{"train_examples": 97500, "widths": [128, 256, 512, 1024], "optimizer": "normuon", "adamw_lr_other_params": 0.0023}
Rows from block 4 of a small multi-label image tagger, named by matrix and row number. Rows with one number belong to one channel. Each number is 50 + 15 x the weight over its row's rms, rounded and kept within 0 to 99. All counts start at 0.
After each channel's rows are labels from the 100 images, of 14848, where the channel reaches its highest value: "colour at peak" is the nearest of a few named colours to the mean colour under the peak; "place" is the part of the image that holds the peak. Only what is clearly more common there than usual is listed. The data: made-up waving flags. In brackets: how many of the 100, against the usual share in percent.
# r30: branch 2 reduce pointwise conv (model.blocks.4.r3.0.weight, 128x256x1x1), inputs 86-171
# b30: branch 2 3x3 conv (model.blocks.4.b3.0.weight, 192x128x3x3, transposed, each kernel summed), outputs 96-191

r30.35:48 54 60 44 49 24 58 61 46 60 51 62 50 35 65 34 52 59 40 67 43 64 29 46 70 42 61 64 31 59 42 51 33 80 34 50 16 29 47 60 39 44 27 76 45 72 33 45 71 22 35 26 62 56 32 28 45 62 46 32 30 84 37 36 45 74 59 70 56 23 42 42 69 31 25 65 19 41 50 38 58 40 36 35 48 44
b30.35:21 65 33 66 52 30 75 33 47 42 44 09 39 36 46 44 43 43 36 57 36 92 51 67 31 63 57 62 63 37 68 58 24 57 54 26 59 53 49 36 54 49 51 66 38 51 42 47 74 21 53 27 41 44 48 56 65 36 39 37 56 66 57 61 24 48 46 54 43 69 46 53 38 42 38 25 45 62 42 38 28 44 53 34 29 45 57 31 44 34 30 60 30 54 66 23
colour at peak: red (28 vs 2.8)
place: bottom centre (38 vs 9.4); centre (30 vs 6.2)

r30.94:49 57 75 53 36 15 45 48 76 24 60 69 49 53 43 59 56 34 41 75 78 53 50 49 35 41 60 49 24 33 84 73 40 30 46 81 30 53 28 77 55 59 98 46 44 55 47 71 48 31 52 37 17 70 55 60 88 73 43 62 63 49 24 59 31 56 69 41 43 96 59 36 38 43 53 49 40 47 35 50 33 20 33 75 46 57
b30.94:36 43 47 26 43 46 63 42 80 42 46 48 60 30 31 36 49 38 50 35 38 35 51 19 57 31 53 34 68 40 16 69 43 49 41 71 67 49 62 45 52 19 40 53 63 25 11 44 68 37 73 36 37 51 75 34 54 50 29 50 47 35 51 47 53 23 35 54 44 47 51 48 40 41 35 44 33 45 69 63 64 49 26 34 28 53 34 56 54 38 42 67 55 45 63 42
colour at peak: green (33 vs 7.4)
place: centre (86 vs 6.2)

r30.36:17 56 68 47 72 37 48 25 54 28 52 43 35 66 62 56 93 63 62 65 47 58 32 72 55 69 69 39 57 29 48 41 65 38 38 47 65 70 33 58 45 58 60 36 31 25 66 43 65 30 77 67 28 64 63 30 72 48 44 42 48 53 50 37 52 64 52 54 68 27 52 52 41 54 60 52 46 62 51 43 33 29 47 40 29 48
b30.36:35 61 65 56 38 40 55 39 22 39 64 58 46 37 57 37 27 65 96 46 32 29 52 69 61 72 72 43 90 57 68 44 39 58 62 50 72 31 45 26 88 37 43 43 48 52 54 70 46 52 26 33 57 67 63 44 08 37 76 69 53 89 23 47 52 38 31 31 43 66 57 46 33 53 68 54 54 50 54 32 37 44 53 76 38 53 42 48 90 64 59 46 50 55 36 56
colour at peak: brown (46 vs 22.1)
place: centre (78 vs 6.2)

r30.113:55 42 59 37 67 41 65 56 72 48 52 74 50 50 60 44 69 93 25 36 52 37 33 61 64 58 43 26 44 55 37 58 51 76 59 79 35 89 64 51 70 50 29 57 39 59 44 81 49 45 46 32 52 62 42 60 33 38 30 66 65 60 40 70 32 44 49 71 80 69 48 21 43 54 70 58 50 38 60 57 42 39 70 51 33 65
b30.113:47 58 59 68 48 63 56 59 27 33 42 55 68 34 56 58 29 60 72 60 38 72 50 54 83 62 42 57 40 60 32 49 30 60 36 45 74 45 46 33 62 40 39 54 64 65 55 78 56 49 19 52 34 70 49 38 63 36 36 44 75 49 50 64 69 56 49 35 34 18 68 40 49 40 34 57 48 40 56 63 69 36 55 87 50 38 67 63 58 31 61 27 50 69 28 26
colour at peak: grey (60 vs 31.7)
place: top right (34 vs 14.1); middle right (29 vs 9.4)

r30.123:32 75 50 40 55 02 33 33 46 55 32 35 77 58 41 41 77 57 63 76 65 49 42 80 53 56 58 62 65 32 48 43 24 69 34 66 33 29 45 39 60 66 75 41 68 57 57 32 67 48 67 38 68 36 48 49 44 57 33 90 39 42 47 70 68 54 59 52 85 17 39 55 32 53 58 55 56 46 58 49 63 39 44 37 34 28
b30.123:21 40 22 32 42 31 54 52 32 49 29 41 71 65 39 59 53 21 46 51 57 49 49 56 53 47 60 39 71 65 52 51 44 31 39 38 51 27 24 43 59 13 33 48 39 81 46 44 49 47 42 31 62 72 58 35 30 56 68 75 34 61 45 52 41 58 63 51 44 38 41 33 34 57 53 58 56 50 56 48 60 58 66 26 63 38 42 85 31 36 43 61 39 28 68 34
colour at peak: green (43 vs 7.4)
place: centre (70 vs 6.2)

r30.2:39 27 62 51 77 36 19 57 43 50 24 29 44 39 58 50 57 41 31 46 35 51 27 56 38 42 39 48 27 36 68 68 38 37 49 78 41 44 57 54 66 27 30 49 73 52 27 54 71 72 45 60 56 67 54 47 73 70 45 59 37 79 44 42 22 47 48 28 59 49 62 61 16 82 46 40 62 51 72 46 49 99 67 71 35 51
b30.2:48 58 39 58 44 42 44 45 51 62 67 54 62 67 53 28 59 43 80 26 48 24 52 47 66 28 59 45 25 38 54 50 46 36 48 43 36 56 42 33 79 54 49 65 54 44 28 23 38 05 54 64 60 68 36 29 75 52 50 44 34 54 26 59 45 34 68 42 31 30 49 75 50 62 53 70 47 68 68 38 83 48 55 50 27 46 39 39 19 50 34 34 50 57 41 63
colour at peak: purple (34 vs 4.8)
place: centre (31 vs 6.2)

r30.50:38 27 70 28 38 58 45 51 43 41 57 47 57 51 40 58 30 53 47 40 53 38 53 99 59 41 56 28 75 69 57 47 65 54 82 28 55 77 59 51 53 39 33 32 22 43 12 54 20 59 46 38 23 61 38 38 67 19 56 61 64 41 49 47 83 09 57 60 96 53 48 33 23 62 54 45 60 28 67 61 24 32 50 55 21 86
b30.50:40 75 34 48 42 57 32 42 35 59 42 35 23 57 84 52 30 61 51 72 40 44 37 50 73 45 60 30 34 40 55 38 55 48 31 31 46 50 58 46 39 42 27 77 51 33 53 35 52 44 51 48 49 52 54 20 65 16 58 50 70 33 41 59 52 38 43 71 38 61 50 55 29 30 43 50 71 55 48 65 54 69 27 37 24 36 54 52 59 31 35 62 65 61 54 62
colour at peak: orange (27 vs 3.3)
place: middle left (29 vs 9.4)

r30.103:65 55 22 46 42 40 21 55 30 44 47 59 43 62 58 51 74 40 51 66 61 41 34 44 16 70 32 42 58 35 59 51 73 31 47 32 52 38 40 34 22 75 49 33 33 47 38 62 65 38 10 44 55 55 54 59 15 50 35 39 40 55 68 35 57 45 51 52 47 34 48 38 40 43 50 61 62 68 58 41 56 28 75 57 49 50
b30.103:69 50 31 24 51 62 40 69 25 20 43 78 32 30 62 63 47 44 70 80 47 36 59 70 42 33 65 44 30 23 62 57 40 43 56 51 47 55 53 51 63 61 58 54 30 59 34 27 36 48 53 45 59 35 39 64 36 48 14 81 72 57 44 40 48 52 59 66 44 55 27 62 57 60 54 72 54 64 53 50 56 44 47 24 35 38 44 18 24 59 59 42 43 32 62 28
colour at peak: pink (61 vs 10.5)
place: middle right (31 vs 9.4)

r30.29:45 43 65 32 35 33 26 27 45 60 54 49 22 57 53 63 49 70 44 73 41 29 34 69 59 35 42 21 43 65 76 58 94 31 65 79 81 58 58 43 71 58 58 53 52 34 61 39 44 44 53 66 38 39 72 76 73 60 45 52 62 30 10 60 29 71 81 34 43 51 34 38 56 60 59 52 47 49 52 57 37 50 62 39 74 40
b30.29:57 58 17 45 38 77 59 63 49 30 31 42 38 34 58 39 40 45 47 61 36 86 64 35 63 43 60 47 55 41 38 50 51 13 50 70 38 61 35 61 70 73 44 33 69 53 33 21 39 34 49 41 68 64 54 06 45 57 30 45 49 52 35 21 58 37 86 45 44 59 67 80 44 22 26 70 55 56 17 20 56 44 48 51 62 32 24 58 65 45 61 41 36 48 57 56
colour at peak: green (35 vs 7.4)
place: centre (91 vs 6.2)

r30.102:59 40 23 52 50 49 23 54 31 74 60 65 50 48 74 56 48 53 54 28 72 51 49 40 54 61 59 74 55 76 46 59 22 86 60 53 54 66 53 35 51 45 29 63 41 65 30 67 54 81 50 47 65 36 45 44 53 66 41 41 39 66 41 85 51 36 45 69 53 49 32 38 68 30 59 82 51 50 64 33 47 46 60 20 54 45
b30.102:38 39 68 53 37 56 35 60 74 55 52 53 46 53 36 30 51 37 34 62 16 36 57 71 65 62 46 24 31 66 50 49 48 48 42 54 54 28 65 62 61 54 56 61 30 45 54 30 43 62 50 85 54 46 34 59 72 42 68 61 85 50 28 32 51 36 77 66 36 73 48 63 28 43 46 58 71 63 51 42 59 42 62 51 33 64 39 52 61 49 69 27 09 37 40 44
colour at peak: orange (25 vs 3.3)
place: centre (56 vs 6.2)

r30.88:58 61 27 26 73 43 42 36 47 39 57 35 38 42 76 27 41 35 25 55 23 44 28 49 51 61 34 34 45 44 85 79 28 29 33 48 19 46 38 54 56 46 62 34 63 80 42 23 15 42 40 66 57 55 38 86 72 71 70 49 48 50 47 50 44 98 52 35 64 98 68 39 87 73 45 72 34 52 75 70 53 32 52 60 34 60
b30.88:53 60 57 32 52 37 16 47 58 75 63 46 47 33 35 45 79 49 24 20 50 35 37 19 46 43 51 71 51 72 35 57 48 53 49 74 41 31 68 52 54 42 66 36 30 43 40 28 58 44 39 42 37 27 24 35 56 75 39 28 44 53 50 52 31 37 53 34 42 59 53 62 00 59 40 31 39 27 35 34 24 73 54 43 25 60 37 33 30 47 34 37 44 42 53 50
colour at peak: green (25 vs 7.4)
place: centre (86 vs 6.2)

r30.32:54 07 53 44 42 45 57 44 45 57 59 64 53 49 34 37 45 15 35 23 24 58 49 39 12 72 42 27 37 74 30 65 77 29 36 50 24 25 26 45 34 64 52 39 37 36 45 51 18 43 28 52 56 45 57 60 47 50 13 54 36 41 47 52 28 35 58 43 27 50 56 45 72 60 52 58 60 42 74 72 42 34 49 22 63 25
b30.32:22 33 31 39 36 52 45 35 50 53 64 42 23 37 73 58 55 45 74 25 60 52 44 44 43 63 60 64 33 70 38 37 59 52 64 85 68 53 45 15 53 76 36 46 48 54 27 32 46 43 41 73 60 54 53 45 57 51 33 65 21 41 44 35 23 45 47 60 44 45 44 76 22 50 26 61 57 66 49 28 42 67 30 28 42 50 49 44 30 52 46 41 29 58 55 92
colour at peak: orange (31 vs 3.3)
place: middle right (57 vs 9.4)

r30.84:54 99 52 52 24 67 54 51 60 26 24 60 29 45 56 30 76 40 82 81 22 63 64 72 43 80 83 33 26 47 51 36 62 35 84 56 45 99 49 53 45 52 43 54 43 51 41 79 70 44 53 38 25 61 64 36 53 38 88 58 28 49 66 45 47 71 67 71 46 41 47 44 60 50 66 43 69 27 32 39 31 49 62 33 56 55
b30.84:66 25 51 29 71 41 60 52 20 47 21 48 22 50 61 44 50 46 71 75 60 58 41 14 63 37 75 43 27 38 39 59 48 25 47 49 29 38 51 54 36 58 46 53 61 53 43 43 46 65 21 34 55 44 63 36 45 60 29 60 58 56 40 29 58 44 26 71 32 23 52 24 30 38 77 35 61 46 47 60 50 31 46 30 65 47 20 53 48 66 40 54 55 46 74 50
colour at peak: green (25 vs 7.4)
place: centre (61 vs 6.2)

r30.12:70 43 39 54 28 40 37 63 44 42 57 74 40 49 30 40 31 49 39 55 39 44 67 59 21 19 96 45 45 52 39 75 55 44 39 53 73 47 65 40 55 40 57 49 65 63 51 49 64 31 58 74 58 40 54 40 42 38 40 68 60 15 30 43 48 38 60 37 63 56 52 71 65 63 81 57 70 40 47 48 51 73 43 64 71 36
b30.12:20 45 54 07 44 57 62 78 55 47 47 36 21 60 61 58 46 68 41 68 43 42 32 19 30 56 49 54 66 46 38 43 60 61 46 36 52 69 60 38 65 51 47 48 35 54 35 36 37 24 74 38 60 44 38 72 06 52 62 42 35 41 53 42 47 42 64 31 67 15 46 56 86 47 65 51 34 56 23 52 54 48 62 30 54 45 46 63 61 50 29 51 64 39 77 29
colour at peak: pink (39 vs 10.5); white (28 vs 3.1)
place: centre (52 vs 6.2)

r30.0:69 40 44 47 53 47 84 34 35 63 56 64 32 58 64 95 29 57 61 53 75 37 42 51 42 42 73 21 67 72 83 56 68 44 68 86 73 68 74 42 44 41 45 31 39 49 49 44 51 66 40 45 52 58 65 43 85 43 46 68 80 83 43 61 43 48 70 39 22 50 60 90 26 62 65 73 20 49 31 58 40 29 68 39 43 65
b30.0:46 41 66 38 26 60 47 27 50 46 45 76 83 42 59 49 43 39 99 25 47 22 46 51 35 56 74 24 28 40 37 45 35 12 31 32 36 43 61 27 36 43 62 78 54 34 29 91 62 45 68 29 57 44 29 23 27 74 78 29 36 36 23 45 49 60 56 52 47 48 60 44 76 36 64 60 58 70 41 38 48 47 63 49 64 34 51 50 54 29 51 52 43 51 64 55
colour at peak: black (36 vs 6.6)
place: centre (50 vs 6.2)

r30.81:55 46 58 24 44 69 33 35 57 59 39 39 47 35 56 34 48 23 55 67 24 51 41 50 46 44 48 34 34 49 67 40 38 42 32 50 47 40 32 48 46 60 89 90 41 45 84 49 48 57 25 45 60 60 60 60 25 51 51 49 46 62 71 51 37 51 58 71 50 38 65 43 45 47 13 77 49 27 09 65 66 71 46 53 54 34
b30.81:37 59 64 48 35 55 64 22 32 46 46 51 36 38 79 71 50 50 29 42 49 87 35 48 19 31 42 31 39 42 55 26 54 31 48 65 20 56 56 19 50 40 46 44 51 46 34 40 57 26 48 37 48 43 51 53 54 56 45 44 45 41 42 13 51 51 31 30 44 22 20 71 50 70 40 56 46 57 57 56 36 52 51 45 49 02 49 62 08 47 44 66 49 41 45 57
colour at peak: brown (48 vs 22.1)
place: top right (58 vs 14.1)

r30.126:63 59 37 43 75 51 35 32 18 54 55 41 45 27 63 61 59 39 99 57 46 63 61 89 48 80 61 99 58 64 63 65 60 24 71 90 63 53 73 54 39 26 46 67 29 47 56 60 45 49 58 43 45 67 80 51 67 51 36 57 68 26 36 45 67 61 14 41 63 40 60 40 72 48 39 45 42 38 61 25 55 37 41 56 47 52
b30.126:61 39 57 19 17 40 36 59 25 62 41 32 02 47 30 35 56 41 54 47 37 51 61 31 39 23 39 25 65 40 58 55 74 64 45 64 44 38 56 54 60 65 49 69 31 49 38 41 48 37 40 28 60 51 37 33 56 57 43 27 39 31 26 45 33 64 50 52 54 43 09 40 70 42 73 48 54 60 37 55 40 37 60 59 49 47 21 46 47 49 43 72 37 42 64 61
colour at peak: blue (26 vs 3.7)
place: centre (63 vs 6.2)

r30.14:30 44 74 73 39 81 39 66 35 87 37 43 32 52 36 31 29 65 36 40 54 15 49 44 46 52 42 42 59 71 26 31 70 52 65 51 42 46 77 44 33 50 58 53 65 76 34 56 41 30 40 33 80 54 56 58 65 49 46 49 48 44 49 60 10 45 52 34 13 44 66 12 58 32 71 40 64 24 34 26 38 78 42 63 43 49
b30.14:29 57 15 53 59 60 40 62 63 37 34 46 59 48 47 38 57 61 44 41 57 54 38 41 59 50 37 41 49 27 49 73 65 33 47 32 11 58 38 56 67 11 50 37 47 58 42 59 57 58 06 07 50 40 54 38 33 54 42 48 53 58 51 58 20 47 63 46 42 52 71 67 37 46 49 27 10 86 53 41 55 55 44 62 84 47 52 42 47 18 38 56 37 61 43 66
colour at peak: green (33 vs 7.4)
place: centre (79 vs 6.2)

r30.25:36 43 65 74 46 48 40 60 36 36 89 75 30 38 51 41 60 52 40 40 57 44 44 61 52 38 71 54 78 40 35 41 48 53 78 52 23 48 61 55 51 30 62 29 52 44 25 66 55 67 32 57 20 60 03 66 54 49 63 61 74 52 25 33 40 54 63 89 37 32 60 47 56 49 57 52 60 31 56 44 52 81 46 66 42 48
b30.25:80 50 49 41 70 44 46 25 51 63 58 46 47 41 28 61 50 59 29 56 52 68 79 68 86 27 58 27 31 52 42 73 34 45 54 61 43 64 34 52 36 50 59 35 67 58 23 51 44 28 44 39 43 37 18 30 44 60 64 62 37 60 34 59 38 69 31 64 27 61 74 41 32 43 53 51 36 40 50 68 49 50 70 78 55 52 26 33 28 17 60 49 47 55 51 36
colour at peak: purple (28 vs 4.8)
place: centre (63 vs 6.2)

r30.26:31 80 56 43 40 46 47 44 61 38 28 59 65 41 51 54 53 53 48 79 47 86 58 58 79 39 49 36 22 61 59 43 60 58 72 36 42 30 51 41 46 87 38 72 28 49 40 39 68 27 60 37 54 45 72 24 62 63 53 69 54 88 85 46 26 49 59 71 63 44 56 40 42 47 35 34 55 44 35 50 31 53 59 87 37 30
b30.26:41 52 29 43 29 37 62 50 42 43 29 43 81 91 59 52 69 46 54 49 59 66 50 37 52 49 62 51 66 73 41 46 38 36 51 52 34 26 42 39 41 41 68 41 44 50 79 68 42 51 50 28 56 39 66 18 14 48 48 55 72 70 45 39 24 62 55 50 57 12 47 54 60 66 44 47 49 41 32 58 41 22 59 30 66 10 45 96 38 29 55 39 38 42 22 62
colour at peak: brown (46 vs 22.1)
place: centre (37 vs 6.2)